python train.py --model="contrastive audio-text model" --dataset="single notes of 20 synthesised instruments" --train_examples=78125 --time_shift_ms=50 --n_mels=64 --hop_length=160 --input="log_mel" --spec_augment=false --win_length=400 --tokenizer="word" --vocab_size=104 --loss="sigmoid" --embed_dim=384 --encoder_arch="vit" --encoder_norm="rmsnorm" --encoder_norm_position="sandwich" --encoder_activation="gelu" --encoder_head_dim=32 --encoder_fused_qkv=false --encoder_bias="all" --encoder_qk_norm=false --encoder_parallel_block=false --encoder_inner_norm=false --encoder_moe="expert_choice" --encoder_num_experts=16 --encoder_moe_every=1 --encoder_expert_mlp_ratio=0.5 --encoder_experts_per_token=1 --encoder_shared_expert=true --encoder_patch_size=[8, 16] --encoder_layers=8 --encoder_width=256 --encoder_positions="rope" --encoder_pooling="class_token" --text_encoder_causal=true --text_encoder_width=256 --text_encoder_layers=8 --text_encoder_norm="rmsnorm" --text_encoder_norm_position="pre" --text_encoder_activation="swiglu" --text_encoder_mlp_ratio=4 --text_encoder_head_dim=32 --text_encoder_fused_qkv=false --text_encoder_bias="none" --text_encoder_qk_norm=false --text_encoder_parallel_block=true --text_encoder_inner_norm=false --text_encoder_positions="learned" --residual_init="none" --optimizer="normuon" --muon_scale="spectral" --lr=0.034 --momentum=0.95 --nesterov=true --orthogonalizer="newton_schulz_5" --adamw_lr_other_params=0.0027 --grad_clip=1.0 --steps=3400 --batch_size=128 --epochs=5.6 --lr_schedule="cosine" --final_lr_fraction=0.01 --warmup_steps=680 --weight_decay=0.02 --adamw_weight_decay_other_params=0.05
Rows from block 3 of the text encoder of a small contrastive audio-text model, named by matrix and row number. Rows with one number belong to one neuron. Each number is 500 + 50 x the weight over its row's rms, rounded and kept within 0 to 999. All counts start at 0. Numbers have three digits each.
After each neuron's rows are labels from the 100 texts, of 14976, where the neuron reaches its largest size: "fires on" is the input token at the peak. Only what is clearly more common there than usual is listed. The data: single notes of 20 synthesised instruments. In brackets: how many of the 100.
# gate: MLP gate (text_encoder.blocks.3.mlp.gate.weight, 1024x256), inputs 104-155
# fc1: MLP up (text_encoder.blocks.3.mlp.fc1.weight, 1024x256), inputs 104-155
# fc2: MLP down (text_encoder.blocks.3.mlp.fc2.weight, 256x1024, transposed), outputs 104-155

gate.26:465473504465464427617475503510532519456504462509529485549515510455441551484486439477489636560455515506478569521474489574507491570552490526490453463458450480
fc1.26:529545506448531435447507488559500507546492485429452473517548471494442549595486586518466465538551507461488488565524491491453531501420539549628501448499580619
fc2.26:517559430466614486488526600446564499439552491431505410560525459495501505546427410610531492532507445549484443515506531476537414530548550471485509551549402493
fires on: "4" (46); "b5" (33); "6" (21)

gate.727:562622549535444421435511535496502408502463552479433435566492554595488544441426499525486534501473492486555539444562509513496537460523455564382463506524563546
fc1.727:429464502459479552479512506527490503483554521464452506443411530431394545552463549465552471470575485441502490424452573544501434602527496426462572465424603502
fc2.727:446526517515541560585650481539521487435515400478534503520477501526475421468543563436538532545463429527495589381563475481394535477413453482560417595491478551
fires on: "4" (100)

gate.179:439480560520522466573573559501461499577545468418590484497529570519508518554462448541414516437509516531458428505479571578530449445575534535446477429481479477
fc1.179:487552489578434435467536556480483489505524531446521510536545518511463524487418484583446579462510483532393401585410539601497408493606529514467447433527419502
fc2.179:572558484470467506473510534544394477474570515545583395418530458460517525491556476481531505484513487532412446562459451525473554552461491465525509520555458431
fires on: "4" (100)

gate.338:490523547418449526497475572456509516475515509533543429469470462631612569487384540546532449535514539498612524466489509467521428474529543510492510542514491446
fc1.338:526547483512486520514587387528503517482434563453492497533564462484446593541553511458537533516533452568326563537465428611522668507502497493506523446538487504
fc2.338:517528464471555477475509565481557509571540568437472497531529419523522450581494491488499555559467497500454524473479502575449551620423458479432505517465545456
fires on: "4" (100)

gate.68:462397526508526443514521523450460490584471555457655429514579506492478542466450487469455508491473603527467549459489524572579554540420489579572521530543392475
fc1.68:519438503593512426451468530528583561459483579575552479528552496473440403589509457563577550552524569548554425500494451551461367583465506428470543445467494501
fc2.68:523466538473472507473574456601469404429533633441525530476453511565452512475479546508479459507471517449502528559499525392519493503489457382436480385527553450
fires on: "e6" (100)

gate.77:560543519460474549467520540573539497496601469480526462542415572570547553515456463597533524479427533530499371486487484499514424458577506484550468499486479538
fc1.77:526424520448485527428571456440533455527539404432533488566390499537540446485496510597526537462430550500540351508447544522514449478479501509520518600487457465
fc2.77:529498514487470585453431550484454456479475533511552474425496513580495493508491473412552415551562401512565489456524483428443505474516497550536481521515506570
fires on: "4" (41); "d3" (37); "d4" (22)

gate.542:380546492508414459519585471551496420506428456458483570507485525443456611472549477551532488516538498390498527529491554493494533438507442516431575478556473466
fc1.542:569460431463510503459551532508406496532541473573507443548409564518519447517475595500524514596503540447431524464502441577464515570553484501564556554579502511
fc2.542:515487473453526406441438472535466505473510515456481426504452424581451490511582566406523462563496494506481517451478490531508547519435544546450570624490527631
fires on: "e6" (100)

gate.610:467404487525564477463461530498521447426508381421488543537533589565529540604483487449513566526463579588597431487515528409445521458482498411554542510420462528
fc1.610:572478544454460486552536449528518554505513563540451463434431429500449489446497508500517453450463434459430497593493543568475522495534531603569539462522401522
fc2.610:470538449467474481488565544580465463452439417421529524479461433468470427461553463563569597387490579434511471644438469568503561421558517463430524523447530423
fires on: "4" (100)

gate.113:587429555488433525468432513495578456537514494461504464461585557513570599544528459479483509479459521495506446471431518471417490477569523476578460467475503611
fc1.113:546601503488464530534629488499448531482530522494507556484466551496457496548465520488465455591520402582450547557507443548583493527560425569487534574494507541
fc2.113:431616488495467531485502522536432513588525406424478483517481472567488466556551528542477541505525478554504436475564440525534544436453487588517430430532548440
fires on: "e1" (37); "f1" (36); "4" (19); "c7" (8)

gate.627:465596435484538525488509539507553415455489608496575469504522550606602549523533502410473476420437575441391442433469503546490461475566523492507533491542506582
fc1.627:470485562528551488469509538501551435462474630477517530575575492529591539589555534430441543434488537532506480457544493471508411503507453535487534496559506519
fc2.627:492597507417490419462506508439492465461537591458493505545360489478399540499516530474438580482592422539479542480499458544519400495461509542613595522557542525
fires on: "e1" (37); "f1" (34); "7" (29)